From a checkpoint of a small image VAE.
Model: 7.46M parameters, 48-pixel images, encoder arch regnet, encoder norm batchnorm, encoder activation elu, encoder depths [4, 7, 4], encoder widths [64, 96, 144], decoder norm batchnorm, decoder activation silu.
Rows from block 5 of the encoder of a small image VAE, named by matrix and row number. Rows with one number belong to one channel. Each number is 200 + 20 x the weight over its row's rms, rounded and kept within 0 to 999. All counts start at 0.
After each channel's rows are labels from the 100 images, of 14848, where the channel reaches its highest value: "responds to" is what is common among them. Only what is clearly more common there than usual is listed. The data: simulated telescope pictures of galaxies. In brackets: how many of the 100, against the usual share in percent.
# convs1: grouped (3 groups) 3x3 conv (encoder.blocks.5.convs.1.weight, 96x32x3x3), inputs within the group 0-31, a 3x3 kernel for each
# convs2: expand pointwise conv (encoder.blocks.5.convs.2.weight, 96x96x1x1, transposed), outputs 0-95

convs1.84,197,213,199,195,167,208,214,213,192,203,204,194,218,173,206,212,225,176,188,181,216,191,223,194,211,175,212,200,214,217,222,217,189,227,187,183,183,185,206,195,204,196,186,213,185,191,227,154,234,212,230,191,236,220,196,192,171,192,196,208,210,194,190,190,213,235,183,195,165,190,167,171,213,202,203,201,198,185,216,237,227,177,181,210,213,159,213,198,186,220,223,200,205,210,167,199,219,210,180,190,207,198,208,206,192,214,230,211,201,193,203,195,197,201,228,210,219,185,197,195,173,180,186,240,180,197,171,180,200,181,194,175,190,186,191,210,215,198,225,203,200,223,183,232,222,221,231,219,236,245,219,198,235,199,208,168,188,174,170,157,174,184,200,208,177,171,177,202,198,182,232,206,205,223,194,239,191,203,201,217,170,179,165,194,172,179,229,190,185,198,205,194,198,184,155,225,188,188,220,193,188,242,229,212,228,207,215,204,208,197,197,237,246,238,258,228,175,186,182,178,183,195,195,214,181,200,189,197,187,201,167,215,186,178,201,213,226,208,199,244,195,216,193,221,199,227,203,157,208,202,194,211,185,203,195,177,126,185,169,193,177,187,195,187,216,241,214,173,189,220,216,234,192,226,226,205,212,242,214,195,217,185,184,180,197,228,204,211
convs2.84,218,176,195,200,205,209,235,195,200,219,187,211,212,231,171,207,232,175,167,217,224,219,205,245,201,190,197,200,204,211,216,208,199,203,182,185,196,196,213,175,212,173,206,193,197,163,225,214,212,191,210,183,225,231,211,229,232,187,203,202,148,236,177,214,234,210,181,209,209,229,201,221,186,208,197,190,145,202,222,234,196,199,183,194,208,215,190,223,174,205,186,209,185,184,160,173
responds to: irregular (48 vs 9.4); many-armed spiral (25 vs 8.9)

convs1.43,193,229,213,206,154,215,204,165,195,187,180,192,189,203,213,233,189,209,185,187,207,220,174,181,204,216,186,182,203,207,169,201,209,202,203,182,205,216,239,206,183,214,230,234,197,199,196,216,227,161,218,212,230,249,200,213,181,208,183,162,185,241,206,193,156,186,190,146,190,171,143,182,180,193,214,205,189,192,153,217,194,192,169,188,197,170,189,199,164,158,177,204,191,180,186,206,208,215,216,221,215,203,212,210,208,199,182,194,198,187,164,193,162,180,180,193,182,200,190,188,183,190,222,250,195,207,188,179,161,210,177,201,219,207,226,229,219,218,183,243,162,175,205,183,219,199,204,186,239,235,210,172,190,179,239,171,186,228,182,198,233,193,205,187,197,201,201,202,206,187,202,200,212,194,199,198,182,197,231,224,190,215,189,172,191,198,193,173,197,212,192,178,235,211,204,196,186,195,182,183,183,177,192,224,188,211,196,196,219,213,213,191,214,197,177,167,207,162,166,217,143,198,204,219,191,181,214,184,195,232,184,191,204,203,204,205,169,193,220,196,206,201,217,228,242,211,213,204,193,202,187,170,189,184,202,208,183,171,213,190,179,224,194,213,243,204,203,193,202,198,219,224,173,221,245,205,204,242,196,193,241,213,188,222,209,206,198,192
convs2.43,184,177,226,192,162,159,182,183,194,235,213,220,179,165,227,174,211,209,202,186,161,194,214,209,199,203,214,198,182,216,207,198,238,187,182,222,195,190,211,183,188,201,183,211,201,204,215,195,210,196,199,218,203,180,229,203,158,220,210,198,208,202,191,193,189,221,175,189,162,215,227,197,188,216,164,225,165,204,201,225,229,193,183,205,204,194,189,226,192,159,185,200,266,177,215,205
responds to: bright star with spikes (99 vs 25.5)

convs1.76,168,171,190,220,188,197,222,208,205,208,173,227,236,203,210,181,181,188,219,191,174,193,209,190,227,207,167,210,174,192,203,195,194,173,206,187,206,213,180,215,235,229,197,220,244,192,213,204,165,208,203,212,200,190,215,229,196,184,168,215,218,226,212,167,204,213,228,196,223,220,207,199,210,216,205,142,221,208,169,171,230,200,202,171,213,186,190,193,204,186,192,164,192,189,206,187,177,197,194,161,211,200,186,222,213,158,221,208,188,201,206,147,195,195,199,218,212,198,211,189,145,194,194,182,180,190,232,199,207,208,225,215,225,223,218,162,180,172,187,221,188,176,210,204,194,198,201,203,171,211,231,221,220,187,205,207,213,182,187,203,238,182,176,201,223,195,211,190,198,240,197,215,188,211,204,169,183,188,172,187,193,205,211,203,176,191,197,207,203,201,204,165,185,220,216,195,214,224,206,217,181,171,189,185,175,201,187,196,176,176,203,272,222,197,209,225,210,221,211,215,186,208,201,199,201,185,228,190,165,219,206,212,202,196,226,215,200,210,229,199,180,196,171,200,200,198,193,157,172,209,187,195,249,215,193,250,262,224,239,205,222,185,202,214,182,232,216,192,209,166,215,225,194,185,210,219,191,182,191,172,241,178,201,190,233,194,241,184
convs2.76,200,201,180,212,168,157,195,202,213,198,161,251,211,199,197,230,160,197,179,176,216,223,187,207,207,224,174,172,202,203,187,214,186,200,199,187,217,241,199,194,204,206,203,202,190,158,166,220,180,146,226,224,166,247,220,188,170,192,207,209,208,196,180,203,195,205,165,224,211,211,198,193,203,195,216,183,193,188,147,201,193,217,207,199,205,192,200,206,214,192,201,208,173,205,186,206
responds to: barred spiral (66 vs 9.1); tilted (44 vs 18.3); winding: anticlockwise outward (36 vs 13.4); winding: clockwise outward (35 vs 13.7)

convs1.91,197,192,194,179,195,205,190,209,208,206,239,194,219,206,222,193,189,188,192,171,204,200,122,211,224,218,230,178,197,184,169,171,205,185,139,168,194,196,193,194,153,185,188,172,179,163,196,188,194,201,186,169,218,194,200,220,211,207,224,208,209,191,181,205,224,198,190,238,190,220,186,177,229,193,214,198,218,211,209,209,246,197,192,190,230,208,218,218,208,171,196,207,224,205,207,218,213,190,209,221,196,191,178,264,201,192,195,170,189,194,196,170,211,193,201,219,201,226,197,201,206,212,215,205,176,219,180,189,187,183,170,187,175,183,208,211,222,205,196,219,207,209,187,174,189,198,182,194,239,210,218,231,200,214,214,232,195,190,236,225,242,221,199,192,196,177,244,200,204,222,153,194,157,212,201,175,212,208,206,209,182,191,170,177,220,207,187,183,211,212,219,228,218,247,221,197,220,213,231,195,199,210,211,219,192,181,217,174,171,170,167,213,182,175,179,213,188,206,176,202,227,181,179,185,202,195,189,192,193,176,180,184,153,211,214,210,215,239,219,191,224,198,240,205,189,179,185,243,175,212,179,175,186,180,178,180,214,188,168,195,185,178,192,173,209,191,164,178,207,159,186,185,199,175,208,210,195,181,186,229,214,201,189,212,171,197,193,183
convs2.91,193,223,213,196,219,166,148,168,190,171,202,194,193,224,229,180,222,191,210,196,211,234,201,230,224,215,201,213,211,214,208,208,213,195,207,205,205,219,200,217,166,224,208,161,175,207,229,198,193,185,231,204,174,229,188,220,240,208,197,232,179,185,189,209,207,200,169,196,233,187,179,203,178,205,190,206,212,247,194,226,193,210,209,211,238,170,200,190,199,232,197,177,212,208,162,190
responds to: round elliptical (99 vs 8.9)

convs1.65,210,217,179,173,185,157,191,211,173,210,214,200,173,194,183,197,197,193,174,188,184,187,198,207,213,199,217,186,188,172,187,185,206,208,220,240,214,194,188,248,172,198,167,227,199,223,239,204,195,201,185,194,190,184,211,180,264,195,191,167,178,211,191,194,179,186,209,215,192,195,167,201,193,207,249,181,148,185,179,199,188,198,183,193,204,173,188,193,204,233,221,216,194,204,239,199,200,220,178,217,247,200,185,159,215,217,209,220,239,216,212,194,154,167,179,170,189,192,179,185,217,182,212,204,178,191,220,164,172,220,162,190,209,212,207,187,205,192,195,198,211,200,225,266,198,209,204,196,199,189,201,163,187,210,185,198,216,214,244,231,201,208,204,229,206,194,227,215,204,195,196,190,178,183,192,238,202,240,184,182,181,221,193,182,222,209,187,197,203,212,191,231,198,193,243,211,225,241,184,196,205,186,195,230,185,195,193,211,189,232,218,201,217,195,250,228,206,214,184,183,207,198,183,194,194,189,188,209,183,141,200,197,203,165,232,210,198,201,157,205,238,227,212,205,230,221,187,244,189,214,174,203,194,197,205,218,217,175,213,180,212,211,209,210,200,181,189,218,192,221,206,188,222,206,195,176,160,186,193,203,194,217,222,171,192,202,200,204
convs2.65,199,194,206,206,185,239,189,201,187,190,174,200,234,198,202,194,211,204,214,201,225,181,166,229,203,173,180,216,156,203,193,174,206,200,217,210,187,190,234,180,200,235,192,169,211,210,188,199,203,183,201,211,196,183,164,233,204,184,193,207,216,200,172,155,193,175,203,215,216,167,190,225,202,165,207,194,215,217,196,189,192,202,246,175,211,233,191,194,198,182,222,187,153,233,192,247
responds to: round elliptical (65 vs 8.9)

convs1.86,227,212,191,194,168,198,178,260,208,206,171,230,206,217,166,184,179,194,182,215,216,211,194,183,202,199,207,190,218,206,207,195,218,215,201,188,253,211,200,186,199,197,206,252,227,206,213,218,196,209,224,166,245,204,241,175,200,197,162,240,221,165,201,237,216,195,206,242,192,223,217,185,174,219,210,214,187,228,179,217,227,216,185,232,197,195,178,201,187,226,223,192,185,197,200,184,172,221,213,187,235,206,183,191,210,178,185,180,228,220,200,208,151,180,209,189,189,217,206,190,223,211,191,230,242,228,177,184,196,221,185,219,213,195,202,220,218,189,203,171,196,197,224,164,198,201,182,168,189,213,204,184,185,201,206,229,192,207,189,214,218,190,193,195,214,185,191,196,199,187,201,179,218,205,181,189,221,191,187,195,192,213,220,191,187,197,173,205,200,197,184,208,191,253,200,204,229,212,192,204,213,198,184,200,198,202,179,193,217,210,226,125,170,200,210,213,219,202,221,213,238,181,193,230,222,201,213,184,209,222,236,206,207,199,208,188,186,218,241,189,183,155,206,197,211,194,246,215,192,186,191,205,232,213,210,203,249,218,250,229,217,207,191,202,200,161,218,192,202,174,210,210,194,166,200,217,210,188,211,212,187,196,183,210,216,187,160,152
convs2.86,200,168,186,229,220,232,208,200,219,210,180,204,188,196,200,202,225,166,184,201,164,220,144,172,192,215,177,207,214,235,195,204,218,201,237,187,189,159,224,186,189,173,175,180,234,211,202,190,198,208,208,215,201,213,181,192,200,184,154,227,209,200,193,150,205,185,192,175,192,176,209,152,178,211,221,206,222,175,191,189,202,180,195,177,228,214,202,213,194,211,195,192,193,224,205,201
responds to: bright star with spikes (76 vs 25.5); many stars (76 vs 34.9)

convs1.6,205,215,222,172,119,192,208,208,207,216,205,196,204,242,198,202,180,178,245,240,222,221,182,219,222,203,221,201,222,166,188,225,215,179,206,214,190,182,209,157,160,186,172,186,197,207,216,205,226,212,224,206,200,193,184,194,179,179,218,184,190,201,181,194,211,205,188,191,202,208,216,209,218,191,235,222,193,205,210,195,188,210,211,200,223,202,217,218,208,202,225,219,207,183,202,229,236,249,216,174,180,207,164,215,217,175,188,218,211,225,195,213,188,196,170,168,195,212,195,217,208,231,220,199,215,224,192,217,179,201,165,231,228,203,194,207,218,220,246,220,226,216,207,220,201,169,194,194,191,190,182,210,174,210,225,200,177,189,200,196,211,190,224,225,243,213,195,238,216,190,194,173,174,200,185,185,198,187,203,185,231,203,222,240,220,217,227,250,234,213,205,249,183,204,226,195,209,220,217,185,189,215,174,178,205,205,196,173,190,186,179,215,212,175,176,181,169,193,173,186,186,203,177,213,181,185,174,201,180,201,186,185,193,193,184,194,192,193,197,203,194,192,207,231,213,224,163,193,224,211,151,180,199,191,173,169,195,183,187,138,173,205,205,226,205,205,217,192,193,196,172,178,201,167,195,233,194,192,216,179,168,200,197,168,198,185,204,180
convs2.6,184,235,190,243,191,188,203,223,207,182,192,192,194,203,203,245,190,219,190,237,202,208,211,212,207,187,156,171,217,195,175,174,188,214,184,210,192,189,180,169,211,184,194,242,183,212,243,204,199,190,188,152,200,205,215,211,190,175,188,189,191,183,176,177,178,187,193,210,188,210,243,187,190,228,195,206,208,217,233,195,188,204,183,182,164,176,210,187,187,200,222,205,218,237,236,174
responds to: barred spiral (87 vs 9.1); winding: anticlockwise outward (60 vs 13.4); winding: clockwise outward (35 vs 13.7)

convs1.54,204,207,193,230,205,213,204,189,208,218,202,204,216,211,219,230,224,239,220,190,204,198,216,190,225,188,199,192,189,204,204,185,214,219,179,192,209,192,235,218,242,241,192,186,224,219,197,191,231,237,171,206,158,170,226,204,200,212,172,184,208,186,201,250,190,194,221,196,213,205,179,193,191,185,200,197,192,185,188,203,177,210,217,176,189,188,174,195,197,170,191,194,211,202,170,242,184,183,185,193,196,207,168,194,222,199,220,244,208,176,194,189,208,233,196,151,175,215,163,172,201,208,158,187,204,187,244,180,186,199,176,184,241,209,222,223,201,223,219,177,230,244,204,139,234,185,219,216,178,203,225,187,207,192,190,199,191,227,192,207,205,204,195,222,179,184,208,157,183,200,186,156,214,178,206,219,221,205,164,201,217,174,211,211,234,174,194,177,208,189,226,196,213,164,197,218,204,202,185,197,210,200,209,205,190,184,179,208,211,227,216,195,218,188,187,218,199,194,206,240,195,187,232,228,244,208,228,178,200,197,205,222,211,179,183,196,184,206,224,170,192,182,180,187,205,191,216,245,168,205,204,191,194,195,215,219,215,250,226,222,196,185,189,220,205,208,253,215,202,242,205,178,185,189,217,170,232,196,181,218,190,188,199,203,218,191,177,169
convs2.54,187,208,251,165,197,233,220,176,209,221,181,220,202,202,189,232,154,228,179,187,192,187,231,221,208,201,191,209,213,203,204,212,191,189,208,189,235,204,207,205,196,195,223,179,161,172,200,156,201,225,196,212,183,202,225,186,198,212,225,187,171,191,193,211,196,187,192,202,230,197,171,201,185,214,175,224,190,223,172,171,197,209,199,199,184,201,196,169,227,202,180,213,231,165,216,154
responds to: many stars (85 vs 34.9)

convs1.42,194,206,218,217,183,200,205,205,218,224,172,206,196,172,178,194,180,200,180,194,199,218,238,184,180,196,193,232,183,229,224,218,209,216,201,208,238,192,218,236,224,221,218,207,240,182,195,223,199,168,209,239,214,208,191,184,179,205,187,184,180,206,205,224,210,192,218,191,189,209,177,195,234,237,194,215,189,194,222,216,196,205,200,202,190,181,212,204,199,177,205,207,198,226,238,190,225,224,197,205,194,196,189,244,190,188,174,194,208,194,173,216,158,210,236,191,177,260,222,190,190,169,201,185,195,181,216,172,183,219,204,204,190,208,207,194,178,190,217,200,196,199,184,205,199,184,196,201,216,190,211,198,203,200,198,205,205,205,176,203,180,177,235,211,199,237,197,195,220,205,176,222,227,245,258,176,220,246,206,239,212,205,211,168,172,232,252,229,223,179,176,195,168,171,234,174,229,192,238,172,215,257,158,169,216,171,210,187,201,193,175,153,184,184,211,219,186,153,171,180,203,209,176,216,167,197,203,195,210,194,234,202,221,205,209,211,177,212,205,193,209,198,175,197,211,218,210,207,197,191,202,188,232,199,184,188,174,194,189,189,216,186,194,209,199,204,178,185,185,197,222,220,198,209,206,212,171,197,212,234,217,208,218,192,213,257,208,208
convs2.42,201,175,164,181,200,204,241,249,230,167,193,215,211,199,216,197,223,194,183,181,224,176,229,248,217,230,210,210,217,209,222,228,190,190,200,189,203,211,167,240,199,220,176,194,206,211,184,239,196,155,207,189,189,221,165,223,201,210,220,172,190,204,223,194,212,193,213,225,203,192,216,199,203,191,166,211,179,214,204,199,188,191,208,208,215,211,174,156,192,213,214,212,224,214,219,191
responds to: round elliptical (53 vs 8.9); flattened elliptical (45 vs 9)

convs1.66,189,219,178,215,182,207,185,223,193,174,174,220,167,200,178,171,178,190,187,197,196,219,223,201,187,203,189,228,206,179,198,162,203,230,214,212,222,224,207,248,211,191,189,202,203,200,207,223,256,223,185,179,173,197,216,226,191,204,211,208,234,170,158,201,192,197,188,180,246,203,201,200,236,183,179,197,147,208,182,171,179,178,218,193,192,202,216,207,226,193,191,202,191,216,206,224,192,219,181,191,185,181,184,219,199,185,194,198,177,201,188,178,193,202,194,177,140,174,191,207,127,166,208,211,179,174,227,210,208,238,210,226,253,228,216,193,189,188,173,230,191,191,215,188,177,203,190,184,211,191,226,228,197,228,212,224,229,201,212,207,188,185,156,211,202,172,188,180,185,246,161,203,200,193,213,162,187,188,223,195,207,188,194,179,158,205,205,174,197,210,206,198,182,172,224,213,191,223,194,177,189,164,212,189,188,179,184,226,192,175,212,176,204,177,169,167,196,178,207,184,183,178,170,169,199,191,225,197,186,168,202,172,173,211,200,186,202,197,213,194,205,223,237,169,199,203,168,203,212,190,209,193,214,222,190,219,208,248,194,216,207,200,219,219,197,192,180,215,205,211,187,210,193,182,203,230,217,188,198,217,199,179,204,209,218,200,227,174
convs2.66,179,216,187,176,200,210,228,196,174,214,227,228,213,200,197,189,157,191,193,192,228,233,210,223,181,220,212,230,193,210,223,210,185,220,191,186,198,222,183,174,194,180,210,201,215,194,208,135,188,254,169,216,189,178,194,241,220,193,198,187,208,204,221,204,227,189,163,190,210,203,195,210,185,215,199,233,186,204,205,222,178,187,204,185,179,237,218,217,184,204,213,206,187,171,163,210
responds to: flattened elliptical (61 vs 9); round elliptical (37 vs 8.9)

convs1.32,209,213,201,239,157,181,233,182,170,198,195,210,204,236,153,189,188,223,215,194,214,149,209,178,195,204,188,200,207,215,170,188,187,203,220,214,204,188,196,206,210,164,188,195,205,223,204,197,189,174,219,209,197,185,174,238,210,201,170,218,194,214,177,174,192,177,216,136,215,221,177,236,198,213,186,197,168,208,191,219,184,205,178,220,201,216,177,196,190,200,198,196,173,187,179,217,207,195,207,180,185,199,168,242,213,162,141,201,210,211,206,209,193,209,201,173,217,186,256,211,211,165,206,223,214,218,205,207,204,191,168,190,154,205,185,217,188,200,190,180,214,183,175,232,176,240,215,184,208,197,180,214,230,205,194,238,216,219,188,192,204,200,183,197,208,190,210,194,186,201,182,231,176,194,183,221,198,213,178,215,190,205,226,211,165,197,205,207,202,217,174,197,185,257,189,190,218,174,203,194,201,227,180,208,183,155,203,200,222,208,218,200,156,187,225,194,234,201,198,149,215,184,180,199,136,214,160,186,214,231,226,187,191,166,204,220,203,194,194,189,196,187,166,199,194,183,186,180,180,200,216,177,203,217,226,215,153,201,189,182,205,195,216,213,176,193,209,186,215,181,191,206,215,229,215,204,196,226,217,209,204,210,206,198,205,184,169,225
convs2.32,172,206,198,202,195,218,195,176,233,192,164,204,213,206,218,218,210,185,208,185,177,215,195,203,186,220,189,215,161,242,226,217,193,202,186,204,199,182,208,184,188,191,181,174,213,213,206,219,187,227,179,179,201,203,160,227,179,195,191,245,197,200,230,206,197,195,212,204,197,193,172,178,251,185,227,196,192,221,198,230,151,233,216,203,248,200,195,170,213,207,194,196,171,205,229,226
responds to: many stars (96 vs 34.9)

convs1.60,185,161,185,174,218,186,186,176,179,200,192,186,186,170,200,231,181,214,166,182,187,168,196,189,221,208,225,197,205,190,226,193,208,213,205,200,198,185,212,180,209,195,184,172,214,197,206,227,194,181,207,199,220,243,198,212,214,181,208,191,217,179,177,194,153,195,200,187,200,182,186,192,208,201,185,215,207,223,207,208,210,199,211,171,203,184,169,198,213,205,225,180,180,209,184,212,159,190,193,179,213,193,187,206,197,195,191,200,189,204,189,195,277,221,200,212,189,197,226,198,223,176,196,224,229,213,191,171,174,177,221,157,181,210,181,228,209,217,193,240,215,195,210,191,191,190,200,185,185,185,215,194,185,215,172,212,241,223,184,189,245,213,199,201,197,201,229,193,188,288,222,193,198,182,219,171,229,206,193,223,212,205,219,210,239,185,211,195,249,199,212,197,180,190,167,209,234,219,199,226,202,226,222,214,196,219,230,186,214,195,206,194,166,226,170,181,154,208,186,186,187,188,192,239,232,223,185,187,191,212,156,196,261,216,204,184,224,225,161,213,196,220,234,234,190,203,220,212,195,198,188,223,220,213,212,205,190,199,208,235,214,203,212,228,219,197,215,222,177,187,202,201,214,211,208,205,204,247,207,200,199,215,195,246,201,215,218,204
convs2.60,168,212,203,206,233,229,206,243,176,199,222,163,171,182,174,180,175,207,208,164,226,179,182,216,186,222,203,207,218,194,209,208,235,199,157,199,207,225,162,210,201,215,188,217,221,182,216,177,209,167,189,207,183,202,217,230,220,218,204,213,222,219,183,177,220,196,198,221,199,184,175,215,205,213,172,227,198,187,220,199,190,198,184,184,176,196,177,170,206,246,179,213,173,186,202,213
responds to: round elliptical (74 vs 8.9)